config = dict(
    encoder_norm='layernorm',
    encoder_mlp_ratio=4,
    encoder_head_dim=64,
    encoder_shared_expert=False,
    encoder_layers=8,
    encoder_width=192,
    fusion_encoder_width=128,
    fusion_encoder_parallel_block=False,
    fusion_encoder_slots_per_expert=2,
    adamw_lr_other_params=0.0021,
    epochs=5.2,
    weight_decay=0.01,
)
Rows from block 3 of the image encoder of a small model that answers yes/no questions on an image's attributes, named by matrix and row number. Rows with one number within an expert belong to one neuron, the router's apart. Each number is 128 + 24 x the weight over its row's rms, rounded and kept within 0 to 255. All counts start at 0. Numbers have three digits each.
Before each expert's rows are labels from the 100 images, of 14976, where the router gives the expert most weight on average: "peak on" is the class under the peak. Only what is clearly more common there than usual is listed. The data: made-up road signs on poles. In brackets: how many of the 100.
# router: slot weights (encoder.blocks.3.mlp.router.weight, 8x192, trained with AdamW), inputs 0-63
# up: expert up (encoder.blocks.3.mlp.up, 8x48x192), inputs 0-63
# down: expert down (encoder.blocks.3.mlp.down, 8x192x48, transposed), outputs 0-63

# expert 2
peak on: face (58)
router.2:134096115143095162135140075141106174123115131117136136119114142103111098111150105144108085154134083106159130129080105154153139133128154131128116148090131163110099100130142171118167108131164182
up.0:125174137131140141135144151103133089136165125099145094105109130120156143175114120099115170150103159155146126109163121110085107089128135100117183071116136116150118127138160145120117115129140120
down.0:122133124157089123119096065147114127100117113121098141121129146105114145154104151114133136121144148121094170150117125130133179144121144124152165120125162116091097131119121078157085126110096100
up.1:139154184108138156121122100113148138136123117149126155160085130061133117113117159096130133151098125109090082122120168153163128188096144107088149162154130146103130145147114123119164123154112140
down.1:137047134115115130160106160113130130158141148124129115125112153106141111169126152112159117091141165133120118164160144155142129112098128132143138139115159157104120124118142077128140098101159111
up.2:151108141122112128139105121123117102120122133059155142098121142125140101088143119118119161183074175131148133096154100138098136140099175161124134116102122115152133114128126147126110112118156137
down.2:114101134148069123150107089102119127092151132151117107116126141103176163117131115104177106142116148146108155158074105113127130124162129117112104110128136159105114103125130098115166131142100110
up.3:140122102139097088148112136135145105120126126159110111107157139117138157161097115095119134077094115139091151099140077117136080082172142146138144079132128164124155149148133117154105098088108121
down.3:126119107148147082170141095092111090128154117114132126082137137127134153114160128124132101151142132122144122132076133097114100140187123136151149101125137103122149118098115131117130164133112111
up.4:169125147182116100166133175116121145108135092157124114143132122161087126145161141118122128100122161080137109110172114176142138113104111142147120177117143121107122119133144124151123147123110137
down.4:148079135164127118079134162175131105125181123133128103151114101119094132101127112147142160114144107072099160112140136130146151085117090113170085131111135126120141127151130157135145155152135167
up.5:133124141107139071101132136177118166098129132121152115098143132118127081159116101128150125091154136115151166144181154123155091112093103148148113097116123125122158162115124096141112127135197139
down.5:089142124172104134110145104126105165151108084108106107097140107124130146150112160130112128117119109122147088151141141131172155123120115141133119117146127170109130129091162091095100170153105074
up.6:083117151130125120128157171125113108085166136128115139151143106146135130106134127140110100071101132138112125129140117124103115112149099177131139115126137154136123121172159088141154191126106124
down.6:128136156145114120112069163154124115119151140159135145096115115136135148155164093094126116136155126120120137136132111162108143146153148131120103128100131154144151169144109119123103096132118092
up.7:143131109104120133105160133145162141100136145136103145175152145123124111133125135126140141093074121138089134154116148088158159103123117117145129077131105108126089150110136100168083124121088137
down.7:080160136156142083116142114135135150133126150133150122101111170104140142126095127140126102172133110093138156135111160119128137112106128152132135139158111158148185098150135110096150124098145120
up.8:130110088115105157150149077114155105139116118144127113131086105156122138114140128162131111161087147140094118142139191118171135097162098114131129125158124137116126135116127162111149128140099132
down.8:150139132103140101188116146119137125152124154147128105145124180122158132140099117117108140157122159138123095108153102123102116131155143126108167138144149065123138163122150148096129143084152104
up.9:107048121108157165141180128119172133135133112147136157104133085131118119174123125140183125123111113107099146124102152131127132117139126161117110124138127151098145140128138137127192167123104082
down.9:144114118118080172136165140122202137141124143140069094174136155141142131112081135110106156157121150150145100153137084114132104082134161149142117141121154095133157129144189152135100191130111164
up.10:141094101133125119157134132147097076142105091153121164145158127126134152105124130132115106105127132117125122125132139065097108088161102129095078127124123149168112154119153125149094158160128101
down.10:107148121169141136149166180134107114114106107091106094115115135102117143105087128119133106123142118185102121141132135153124140160154109109119156130127162101096121166117123171105151115144155113
up.11:163076101122179135109137112150125132145130146156152162126167116155118083144179096139114153121134137109096076137157109116146115108103102144129100133161130148088123124110121141129089121134137141
down.11:095099158146107089125124093130104121160104099093159141070143177149117191109123119124122109148170172126140162156146158165114116182124131135119081109146125101109184094102098107147118143114112119
up.12:105175093141143090090110122139091121134166113139122155157134108149108183137125119133101168113148141129116125136127136108097120088114116114192157086160132118169128133102142139142129114125138140
down.12:108145172158159119132175122107111149122112125112126101135103156116100132143141135154098138139123080162150147144138145130082099168154162151132120117112176115127148113162133081126091155177086118
up.13:168120091119155096096150168129131074150157109178128129164082093119110139082093129130128121126136114102123090120130124123151097110156119142131138121145125132125179132116124154147129142158104109
down.13:113122095137113112116145150093127135133140178125155163179125143112164098106173113131112136145141163132139118101118140146156141155113103139104112146160094121140157107137099154087153122149152133
up.14:170084124145140115134121154133136105128110150093119148135107142161094125144123072115103161141123104170159161071137101138089119143140164131113120103069109167148138135143135083175097105096147144
down.14:102123121176078122125156111119108101127185103136161136123124099137138130118143130163182158113127134096107141139095148105136124130103120141112118172132154122120136092173098170183140159166129118
up.15:096162133111143119120142155076131135143149119098114113124082100110130138126134150117128155082115150156101107102116111164100102178157159154082165158102105143149174115145113118155107116171082106
down.15:116150160090141156119108128154136164122138155110131143142185118096193152083141118128124099143125173157150123137110072138081113128149169144089088101118160154116112114150158100133146125097143152
up.16:139180160107114134167114162146131107152142126137108155168110114094134127119102167154153136043085128117143083115114083132107156140115098120116155131128095130089130170113134106146113158133119084
down.16:119162171128128125120102105108147136106106135091133102117121131066159125120148086161143065116147081099145150128116140136140137122127093145141123116169166128095107183084103116135171160163142125
up.17:150145155139152104118123083131136159100138121136110123082144171129184130181167117112143162179160113126124098126140111147120158069120122128175130147139131093086115099066094123129167130125113099
down.17:123094163102162124189145134132140114089126090108122133147156133135128108137169144131149134126121132163111105151137092159130107123124159164128083167148171138068115154120154084113140121120139116
up.18:132156107091133163162128123125106122152143197141135149118091118092150146107121098084117137146130084120171117130152150137127142189128116156098133089129117140130149131110175128126107138133107152
down.18:110197132122162118107122139175134108130143134140111103129163114153111136126111125138081145113154144099120139074116117139151142145141138110127095188132124124096094181123137131127135141133136150
up.19:114161122132094128103143132146115189133104117101117119076118128138143114141111120075134160122137122106150145156183136103132163137076131114155168143119104134131110137138107094094112117124140137
down.19:153180117140127177121127122145133128138078106124121135167140154127092133147155131162121152105099102142099139099112119177139103140146138158142075144148112158187090109103154135145084134164159099
up.20:155113148101094103144103169163156115097148129098106143123139183089103099148119104135112143139171104125141125149189137093121135068115129179133120119162128112126178137134122134097111122109156155
down.20:116173139170103161125113110121123157136119153137133135099119111117113135176123139145158159130120062147129136118109139178166141104119124161155125111115172152095099105125166071135110156161143118
up.21:132144145089159103097148142116140138116126142140088108135163137135168133144117103139098141085149136093118125118161135090124143108109093114156138141137148126090161134159122113107177159070131098
down.21:127098140134137123148177127125177138111139167140130159148128138150164155101142147119162130164111119107110122125139100104130115103166099121128077143142100090095100113157135084095097155101162131
up.22:153121090097119128138108159135142091135123135130139120106130141163154120109138080118091124108139126157156127127121137072113151076147122142145137089151080131132129123132143147119128126150105136
down.22:139138134089160120109156125105118111158131111109126135191133141137083141120126082115121148117117152131106132111114094120158149074144149126184148154140115125129105179132134165131108127128121126
up.23:141107141158129111162125119143144091146105121126140094134134107115113157113123084139150151087085134188119163153109116155087136183122101128119127123128108089117114150117062103103098139106125124
down.23:160139137116124188083125079070165117110097113142128116119170103157125120088062153144163112137149104139105156122201083146156131102097109158114145087088136139112082152126139164145104126148131136
up.24:112154165107145112112194124129146184130153128125118149136110151127119126126108151115154105120161093077136129097150095096125121128103101139119094159132111125126120172136172148115164113138095141
down.24:149112132120130099118058150115133165153145088106139123135138165145096116153107122126143130121116138151135172125127097099151135120116120107099155091133094131165140129087115078132161100141140135
up.25:149129090139156170148158103117121145147133160163117119161130094155162129099141154124123137160112115128106116124104128119119173157113108122128132100107142168155073126125106104164122142113097109
down.25:111142167168097141146166114096115151116118136124156096139114153118141111130118121118105145122137148147139119115144138147113118143164135113098100173188138125144150126126078128107157108118154160
up.26:127172104158149161148143140128115070111129161152143170141154126105153159103203119107099122103092167129134115108135094128118139127118154169084189093129113090122130134136161144133101157159129137
down.26:115137126199148134119112127162102109085140115135128084124107127164139156146113133109155119151107132173141146147107104145127130158109126093172129114115137118101147101118164180125139145138077090
up.27:094128083172110137136173150121114113135126101150148119152137154128091208130126133173131099135130130139126172078125094136077144151175127150118083084126133144117174125156143137144115131140097095
down.27:149103137143111137115115149116144109118117102122090109130146145119073127141119134134089138118125119105115130176135114150130116127106113101169150169118168130151089131122157163104125166116123106
up.28:148134132124129191112097098134121118116106141138084158119157141133158152123131114104115132145120112115112133125126104125137153150125155127148101122100124158133168176134152137117144124081098207
down.28:109071139146146125120162141086141142114122124126116175120131127154102085132105128121107120096124174139152090110140121147155141143129103115104152145098124146157124172134146128124105121166116074
up.29:095131164109147166129143149158129090086110147106128132087143088159144164127149116147116127097150096139120148137129141138118130104120113112171100143144135153080109135125131100105094139089096127
down.29:091111151154155125116141112130132123143135152137154085108112092120138144113116154132160126145154144159130153143177186140111111156113152121129082153159153137089133143106108104121121130144129150
up.30:150123212114118154103090109128106069111118119102129181136134147150164153140145147150127155106131168128136108157155135118117125151125110108126128116128100124150157160189125127109133101122126077
down.30:149089158101142128096120131158143142160151121111133120135101103143111115129100101125096123096165110138150125143179137139121103116099136066131162131108134134166122159139145123124133111123140131

# expert 7
peak on: rim (64)
router.7:113144067127100142111156108108094165121113119124089090118110104134154125109080126109107089152149108146153171121144151139167143145129119089149141161159162122090119126143084100118136113098140137
up.0:120125134141098153120121135139132156157118126094149150114138149132116107147122128126130091159111107091138141104120109129067158131075172124135163101104153133117130075149158143109119100133153148
down.0:153108155134137137133170125145138134128122132119128129126114108157122155153135111126151187094118117143117142135192082106107123147117105131128121129134128126134141120126143108130136186150136114
up.1:151105147134145084168113166107143134106130140105126087139136138117106116111115112154113117097137131112127124115113178119126139093125135078134096110114115157149158153145100121117101076125122167
down.1:124101082127128127169124149125118079149111120095120147119145141087190151124157126134140138093102104120141143120128095097145119169159119133083147110164113150158106115100124128145114150159126103
up.2:129125141124131113118084140159090115129118121127130107154135128159137094152140146145109128119116124177126118130140157141101139064123123106166154124149141102198118118126092105134092135096167132
down.2:115139146142125129150137146112109087139141107131128111107142132178174122068094127132132125114123107149127143113102109090145101128105132147125101098146104119119188139152124144151158124190120086
up.3:087097118064140143113104124090105126158107116150100197135153148161063116084147125108118078128114169110108125145094117143122152121078134150103103111137123106141189137159132143098165143100174129
down.3:083130133116151137115106160148087136112148130150138157135117091123120109177152135107179178131140111160141101152157105154127081126111110147147129107140143115078148103112110142120078129122131117
up.4:099140120142133129109133110153080119137149124109155111133188136120121118129131149125106129151130060131141138132145131151125119186134088134148120137123100101147094101048118137107115129164173121
down.4:099138117117126173082153143142166167101112111126141119147116115134075136085148140148158150132111110111160142150083115131108127130144163143119093137169131179169134124133133135137152092153141115
up.5:124107126124102112164113172122110085106121134152102073136166121137131115133112110081143134114167091140139112127178089138102129134117081130153146084109143127106121146144097136116150154081119136
down.5:096117105158111105127180120170152153153098106107131155108150127118115170109113117092106161115108150115110133194126083117095178132106153113124162116150134125123069154139103113130118127106092148
up.6:117153134140098097146113127093112156133134114153093141163120137137150093106133126094101087109140123152129138173129162145130180123094113124161137116150134089154139124079093111124141115110103144
down.6:100161160133124089140133132141197147128135140154106167121141131108122154125103133112142140089157145121122111097126132119134110128130115124062097147146133149163132136143147112134165127132130131
up.7:117138134107098150145127150151090168122111133123152141138105114058094139123151106138150130180171096129114131158108132158141122181145146094135146140164138109122111138118087148113113126114099159
down.7:157158147143133060108115138129157133106149097111101145121151116139163158117079086131152091099131127111139111129088134095104116127115149124116122134133116118158136162100123114137135127104139119
up.8:073131159095157131134111102127125108133140137113138115181115149171130112146108110126129149103143061166136117113158096162134110136123112110138151170159109125153121122140138117117137103118138132
down.8:113092108105138128128181139120104146170105126118088103074107188125094135136137174128161099168122154159123131129115126138150125097116151146085102130171103089124117137117143137139135102102131155
up.9:146124109124087127135115108144111093093121123168169167160146121117099124098173139152148105115129097145124112145147125108128124114129102124132176082119123077168124154100102164139127126153130185
down.9:139161137169134122121159135127167143140162129102115082121128133130149150136111112118156136088126129121144114156117121123099163169150149123130148147141130168101128110130100119127123181126112103
up.10:113101146132154088126132139132121113107142144132142077181121098119149135083114164119133086090168130121136099091119125135146173100136089112140146099137157117144090161113110106121121154096099155
down.10:096127092138101091090149166084075148150171130119162132087116120129175173137144115138164093117153134145146069115132150152085146191159165116069125111123119138152159171132117101160137106142118111
up.11:114128156173088125139132139121133111090147137189121120121156129128189139129123125121137141050102152110123188144110181104148148144127084106138092136138131174155117132145084115154147121117082118
down.11:123136162129115105144149176128127160116101120129133129155116162163121133113118168129150119110134125157155107128151099169083138179129113148109117133132133148138079131179115103153098118123101147
up.12:147120139141184116108124168146137071117131150100131132105155113119153088130171126129130120104081113146118174111145136158131089135160121106114170182128106096118143170142139150120137100173126101
down.12:150162107114122136120139156150160145120151104135126106142134115124110130120090105125115158155126169092145127157144106147125136136107128100173108124127132105123128066105116118107172156096097140
up.13:138090120133147094148146119160163119094144147098160125148154088087130107127095119143115101132157089099130135118157131085095139129123118122160136083116173096100124146126113138093154102121141177
down.13:123189102131134157114109140124146132131133164103108144148108099107129173139174118139110142142160093118085093141124139148093120132146148095127107138078166148145147094100144108147109158129109144
up.14:123108100160096120119106105131122142108145125149138146134159157116142112114170136155140146174148112100139070145121134101110132122106097165131138118157101145135130053112103074132164135120172152
down.14:167131162156135125132128129148117136125156129217156141115095103098113123126187111110121121135129146168116127154141134197133107192098120111123093140083130118119113158119122152145118139145110114
up.15:114107142112176078114149120100134205133131114118115125126100092118131143146094148164151164148149079102089106125141109136118168150114151131109119162147143136142125165127124147123130170118105116
down.15:132087146170114136128149164073114106096114122116159111117106094118141153105121130109103155124124140166140099108130129126161085124139138108089134116134075137146154118159075065169162105135113106
up.16:133077144152145095150128164130135118127138117163076106090104139153139126114168101134122126084154145163157134140140094146152124139165141134124104160108130143138144130174137162170154169113133105
down.16:129107130151114172159130107130134134128085083111133136115111120160128159122099136132146150160117160107132164136130142129140122133095117115085100115132155156090142095134129105152156162155106135
up.17:088090133112155189116107121137154136135120100095104136108144151107151156133135146126104124134118149156138158125134153131152091126100107100126110188137093100102126124099159155130164139140111115
down.17:104130151114116204188172144143116102138086140102126134136142098131163112142119109118152176112133094101119131139095096135094129116117102132160112152124081157150089149138145142130141096120111186
up.18:147128125171176127130118144116067150154166156131114105131132139138136097158132121128092103108110125108116136080099136159114132109150127131137125184120120106098143082156141136140122164103092144
down.18:127105111137107085125149141112141124181128095129132135136077142132152156120118133130131095114136139136135118154110111125120089145127170120093128145176172155143122128153132108143133156109107073
up.19:092099137130121141130115149122156158144137106106130108148101183122098115118177129100112154113117165118129108125155126106143138122111116131126124146135112110140128138158098121090099142127156146
down.19:112109159125137150148111111150140158146149142122124133162144116143151127099145133150148092155098103137127112134118131117110138092105106159085146127123155128130123076149168067126158146118112155
up.20:096175104149126139127164125103153120155095133120135129145131135157121161145121135127138144106109134113124155135118142107105150142122093103103156079096117096100114120152089128142152134099095073
down.20:146109116153169171137113066152122123099140168143161127155113119121125122116151133116152114109146116140145109134143109114121148096137094114137121109158153097113128161158104096126090135149148146
up.21:194098087149148135133141122125144087102108159135164151082148117137065135105137105089068163114140113121087122092174168107154105150137135139156093150127137095151130130084128140111116092135119143
down.21:151120090102132138144144158139095122175146144134136134130129131106144136139122168148132144137107171154121169141121104106096160151132136095130144124138102098122128145157132185154155119152145119
up.22:120115124144168134139127153129144097104177144112138114100158123170134133134124099137107174112160101135134115127171188109134144140121127130123089075137136093148117114096138138148142111131122167
down.22:124129091174118177098117096162107163113144120119125139137110101079153176120122138141160097125166087113123146136110140152115104160094138120147175159168157115097078113131122108114135189125103103
up.23:121136091107176117115131151137124111129146167095151167139151160133108118155133094131121116129089133136082182123125120127132148153118120084149129146159120105112162119110125128110150070186087077
down.23:154111139121149092180106093130159149114142156123134158132129071125162128155133119178095112174160136121122097139113133133149105101095148140143100172177165111118164116131142158104115131119151175
up.24:137137164141078159123105121171115110122114155104135154105140131123143121142137110110136143095113119157121157139141100135099090151122158126135091129136144174116116073082136083148101107160180142
down.24:141165113144150132138126148124169136094142127125107088168075115140080104136101120120115152136117161116121119109142123120154138087063130094159128147144125155130132146132147121086101138103137184
up.25:105130102071135138121078112140169130097140168131131167120154126086126114108180110134144156144117178130147146132147114089129110127127119125099102113132117149139124161142131130122086111114177122
down.25:112121155120137134116147107121132182114153130160106122122127096092130125123132135094137153098127092163133148083113151123141112141101109166126136116126125085079149155126159100150111109145107076
up.26:107135143150103153150143112109155124133114095113141164205086110137145107138138150171098103165100138081126098116113156156074113142098150131110172118132158138098147132152113089128145117120098128
down.26:105133081156143084132133120112132153128166118121097096154116123097165154129105147144101123187130161140133135142142163105113142117153150157082117168166170132180135126142095086120146145150118126
up.27:103104126173121147105176118125122142117156145106160145111142105143122121126122104126110150110159106109138095121099114127128137149116108076142133134096141145135152121135108111094132101158152118
down.27:078128106124081132100190120113136122183152092121097123114133132094129129108144176136169089125101150132115122118149127127123109129133108157093151135131147142126126129163153176166136161180086126
up.28:133147112146135086120100078127118158133157155169127143187129122115135123100087100104108137114092142141128076125119088146139165115125140097092140156165128144156108156093130115114133140139128072
down.28:139159125163149163114142174157124116150168131125160121110052117134116138163141134120160151133111128160122116119139110145089133147131162147117084127107134173098126131145166085145098116155146111
up.29:123137099102093119138137110143162135100126174175094135100141158134138121085122104116123136146121097132161109103133202097089162105131125105168155093130162126153123184110144143080116120099135137
down.29:073140115136118119137150115104167147106127123138110162152141110137139159135102140109156161083095106110120147123143117123092142152119107107159130091140071153121142132138100052158106123131114090
up.30:108128121119142165104152120128080159143116167111154107058126138156134109162154110093115137133139136174140136144155139165149123169101105146109156145132107128130105063127146167084121143110114146
down.30:106119102145065111114132140109144153131095117156109148154117156122111122144086120119084142119156179158130136124155098126144146170152129104155151140136085156155111094124117072178122137136102079

# expert 5
peak on: face (98)
router.5:130137125087158154122131166127158112178109106078128103087144127161127088105126112111109131145130142114161156107151137103124155108132107168093108165124106169125150126126120168109160101149166157
up.0:153141140160098127167142145098102125095136116159117133150099155121146140086097159136110146138135136134145157159091148111135133117156124106151115133149147119126135100119104149131145118093116142
down.0:143119088163084153117128165121135191156160105135087168114082135114119133141121109103105198126168109087106130092149116108104134131156127131122130106093112147120113135156152098141117127120113109
up.1:173167150111110114134139146137168104091127151160101087101080118138181130152133121131093124101130138137154140162146127097137112101092133102125122107125146125140163159181146051164071121124118133
down.1:145148079172069110151115121132135171109173091095137123120151140110121137070123123164135081141133159097106106133102084111136153142157104156112097122106139128146114085130123119133125130134112151
up.2:118118118158087120152105138135090126098114123089096124085135157127128116126103119100130172130120106111157131120106091112084145125109167140145133108084109158146126170151122108133162107104170139
down.2:131087156161115129094154157081112133179109143129132127127106139098126134145186100130115109121095094122155078143153139125092147138120100136108144137166098176176159096148104073106113115140117115
up.3:139097148140102167101153101137140147102119148166109123157155160117105140136154126135151154163088102097102135117102128117151151092133106130137133107115143163130114129145119151123095170143146140
down.3:155095176125143135154128120058100127160131116124133134169111126109120145139179094120124131130132091133133129143123111152111073161119135116162140124122150116057112110144162139139143122120120140
up.4:105106136139095149104108135168110146113123151137123111122144138180150108132140103133085098138075107145087075119119115068114182153118117115129151121159133126164109194120101119100140142119115147
down.4:122140104142107148138147148091073084125154094095059122159093137130093188105145134121126112141099145112103128157155122157104115185156134125144100159096117108105128143131177128168111124112090098
up.5:104133128129143119128163137119115098129120153118116142135144097111154167144098107108163147155102161127134103103114094166069137129142135099116097117168121170124127142133144108131149169115113071
down.5:135118144143160121105138093142092138087127116101134104099126161112102159131116127152163135144150047119133111168127127105154135130139161104190108122081144141142127132144117065141109129126138148
up.6:126104118136115118154118170165115131152118154110137143181121118101104127147125081123113117122131117126154112155106127158110152131107126092090158140129120105138140116147107146093133135074136144
down.6:133124115120136148144075114135123120143129103159135111167102142138146147104130127129106124123133127129141126117095147106112111149125091101135108086118159153143110124153130099115101134147133108
up.7:150126111097086159088158151134115120137148165124108093071132145163118118116092093140129115129116110136119190140166144060189106158119114120148109115166122144078156106132121129162112103065112121
down.7:151194114147119153129099137129131090160160146139100114163094097134099145143165117147140159085144109128105078140157125126129112109150139147122148093141144128157114136142112136170117144130105092
up.8:118115144088071089130132115122103146117131115107128158125125165129147157148108109142156174118116131140076164158159098115097114136133126092116076116104116132162133134093086116145116082092135131
down.8:101151099134093116154146143075099146118134155123140122183095121116164123105146104117116118152114137111131096151120086142132175143142135138157091177100114114121102101163124128112099169099115123
up.9:122135112156104135161134193129141109135107133115160120115076085111118119112121147118163164120112159091149115149165095107128106117154141129098118143107103153117112168135123133097107148164086142
down.9:161155137168135140144102113161116130147116092127116118118079154134100141168111125111108156143126164140139099097155129150154129115153130146113171124125153110117137100099137130128122139146162127
up.10:127141113066138153120127098132072170134092110136136142147119101131104115087136099105099180104117141107141144156128099116120102128103123163108113136132106163147090137121124147081137114143114128
down.10:137134137119152168175124113158132061110144133151145127144143113145131113118149149146136125129122147146127106101098102116130125109119102110085101134140141163107159134130114148140153118122181161
up.11:123149105148088129110136098106118162118111131118146135114132127135109121109092161067112143140077112132158121143101117116089149140111128066116143144122108137129093130121135073108133126147138150
down.11:135131114124131139129130107133151111126122153161117109108143138104136096138104082142117090102130139129122131123130095112120120118141102099090165120127187152133145171171157133106139135105153095
up.12:140156131123109119160137146152129114087148111144134133157131098093129120136144097154189090105110088097112157129097102129100138138107134145123121142158141147107179121124165097160115164134068115
down.12:141112116136090120100146146128095107112110156163137090117108122145152116123151135121086108093112092134115139110110093118118097123131140129162137136109135122135110131152158121150112134119167094
up.13:140170111068144159106135146114133146146105100138147111149101119160111114153096146103162142135115117108128134136107148130120097100137120134160132084118157120122097084120108159115120148158126133
down.13:122124152128149143133106112119171062125134138138172100128154113154156107111119110118111148133121148157104105160133105177148155138142084140096110121092118105136142162124104133092145121113155162
up.14:138045093100153105141144126139151103151128132086153173127148120195130114149130104161140110103136124132132098104140116136161145113136091115111143132116144127118144135157145114122146074112106124
down.14:147165103132132126123096122147076170080137133189104110122112147148123158178100129139121116131120128119125117148133133131179117105127108061160106115099148130088145118096132150149101135105120135
up.15:140118109099120149102130136106132137100110122130143119107118119115094115173159095115096079141146086116158132133144094108118118086104124099121087143137118106141152140149130168107136103169170170
down.15:131110161129143175101140094165162128146096092119111113137127105168090127109131126135148184167130117127115091097130164170149137121110109117167104098126108154107122109091132120104157145089166133
up.16:107134041104142183137126097148142145155106140106136137145140116118092116092098148111158128137116104106110118111136152090132150134154102148140137105143116147162116168086115148070096115155100179
down.16:109185110124186137130150120122143145143135153141122142125137118117106123165155136119157160107124123134130107114141155135059141148131148107127135137129121122138141128131114123113063109079142087
up.17:155096100146114162128161048100158139121104147140094126107139104098115158100100110171158111150159113124135182178107151138119124100125133141130091117127142150110157121133103099136133132110128108
down.17:121088093147088093101093142136114153097161091117135098117103137123126143114124151135142142086160126135134149130147147149135113093083146118137092157087174125115145138110126103175092150113122114
up.18:122102145107100135122124115133140142090140168110112108122096118159180138137127146137108134146106124135121122164134145106086082070135149134157135096123154095143129133169174142103146124111105137
down.18:123159128128133088159118157115140134096131066097137145091121152153158117110131168155144130132107129147144183127143098120134105137159088164084089110095127178139136093104137055139106094142124157
up.19:162144202117108144134099113139158105130099125155149117141144133128119137120112116140169167118072126121116103122129128120130121065117124161147161136150130125172117152116137115113105109121104148
down.19:113137134128151111147151197132113128155132138170135072131101125139096121141105098070140139127151161168157133120156103173155137147117126106113157136153140175091136110144123149177134141098116097
up.20:102144135147162154106136151137150138145134137115131090199117114102120126133116133087146132095133154147137059136114119175131145113168134103145136104137126101118126105130110119142115111113092145
down.20:125134124107130117082160125137101115077166171139143121110117124133185080123131101140133093139111131164162120133163118145128117101115125116137108077152121161136087133110172141157129123118133107
up.21:121105160171061119111103086082137151146147145164114121170105137142127124118107120168110127140134097157132135148130129165115138130151160104126123152168131125124143127149113131151198131122105078
down.21:155113146144103155153139094128126143141143085134154134123112114162055158143151174120175124087125160119137110132131138134112108134087142173095100146091115149126109090148125149162112134162128115
up.22:169067130130127058121158119086139120128096125123118127140115119129154130139133087096156160113080140102106154122111140123109169133148111134093164122126098134170144189112130140129146086101086114
down.22:098138103160081140100159133108113131165109113147107127152111151110143126157133113147144147158093116102151121157152126152091131151105122114192206116126095094141111116139132125100131135155144121
up.23:135127105125145092139133182111116155104151114088102132158103162144102122115134128110162157102127077106086151136150118123161132137134079118122126131103121113126157129153146134144105140071088076
down.23:118143121110100133119176128163125171123131136112109110165113146178156088116096103140147120149160146136133099091101084106137132124144116137113105114095120118135125083119113109095135128098163138
up.24:117130142096118193138181131115126108157114124166133108127159109157122088136155142124109142164098142101145168129123104146122124109129145165118083138156134103138107180120162167148118128150136136
down.24:106167153110099133163089111139125135134087109121149109131136146127118091113113136072097142170126137111153139126087126146128078133129123167132105105126136130092184131128147164131121123121130110
up.25:146126156110116146145100112118120138128146144124120122107082126146138134093142122131148182114134118089101133093158091080142095148127105142111098081115120103110099124102131142150145119122129180
down.25:144158107117079147104120131114113105178115104137118104159144136115137171129107162138137121154106140149109135110160162149115169152120147148107143105142111128149122087115141095152127152156092120
up.26:150077158138130129110114138135110089157090092136112109116111140117077099128161152147144156150153148121130086157130122142155128145062139139135158199145102098132117107093157210121132141123123151
down.26:093119108126075122078172138148109165108135107100121119115162147140146111096145128141136125113130142126126128096135130136130096106091188154126116141153123132165165148139161088117149176132134173
up.27:124136098078139110107134112110131114128123144132124097123135128153168131116109120115101097121121132139103092135126134109146176128182128140108143116168083125151103168103112117117140104118128144
down.27:116105126137078129141111157152124128122147139150122116118114179145134159144161093096115139129120163133151166097115093126109123108111160146162135123142126107151148122142122159080138109111122118
up.28:140142127115102120147140139121144123130117125125136168141150160131143119125139135153160143116137115146153109135123115078103127164127130108123069096107123094143103135087139128129080168138112111
down.28:117100109132110122129109166098120150149158101160099162173108104103179112115132154138122106067101122104112090109113102130144173121132090103112098208157105152139110136143147144117120162118111122
up.29:135136100121122126118195105124165156164086100126104107116089117134109151127064107132107136138124102082141135155141118113188141133155128102129087125114152124140122147148108164154140104122133145
down.29:164108104123131172138092132171097108117087132191134127104178143158126129111129127133132154145122143136160129111098147121157143128162110144131092142138120162140108134113121137093106118187179107
up.30:137128109107093119119087099117112147098137151134074138145134133132155153140123125157095097148141112100127156187090162116121140059123119113136131106082123148134123114163117108128091157085140132
down.30:150143137164114144141149151120158168074169145110111093136072138136117171146099127129146136117140136142178160117146119120133140173099157099165130130130157133112124142131150063129121144139141158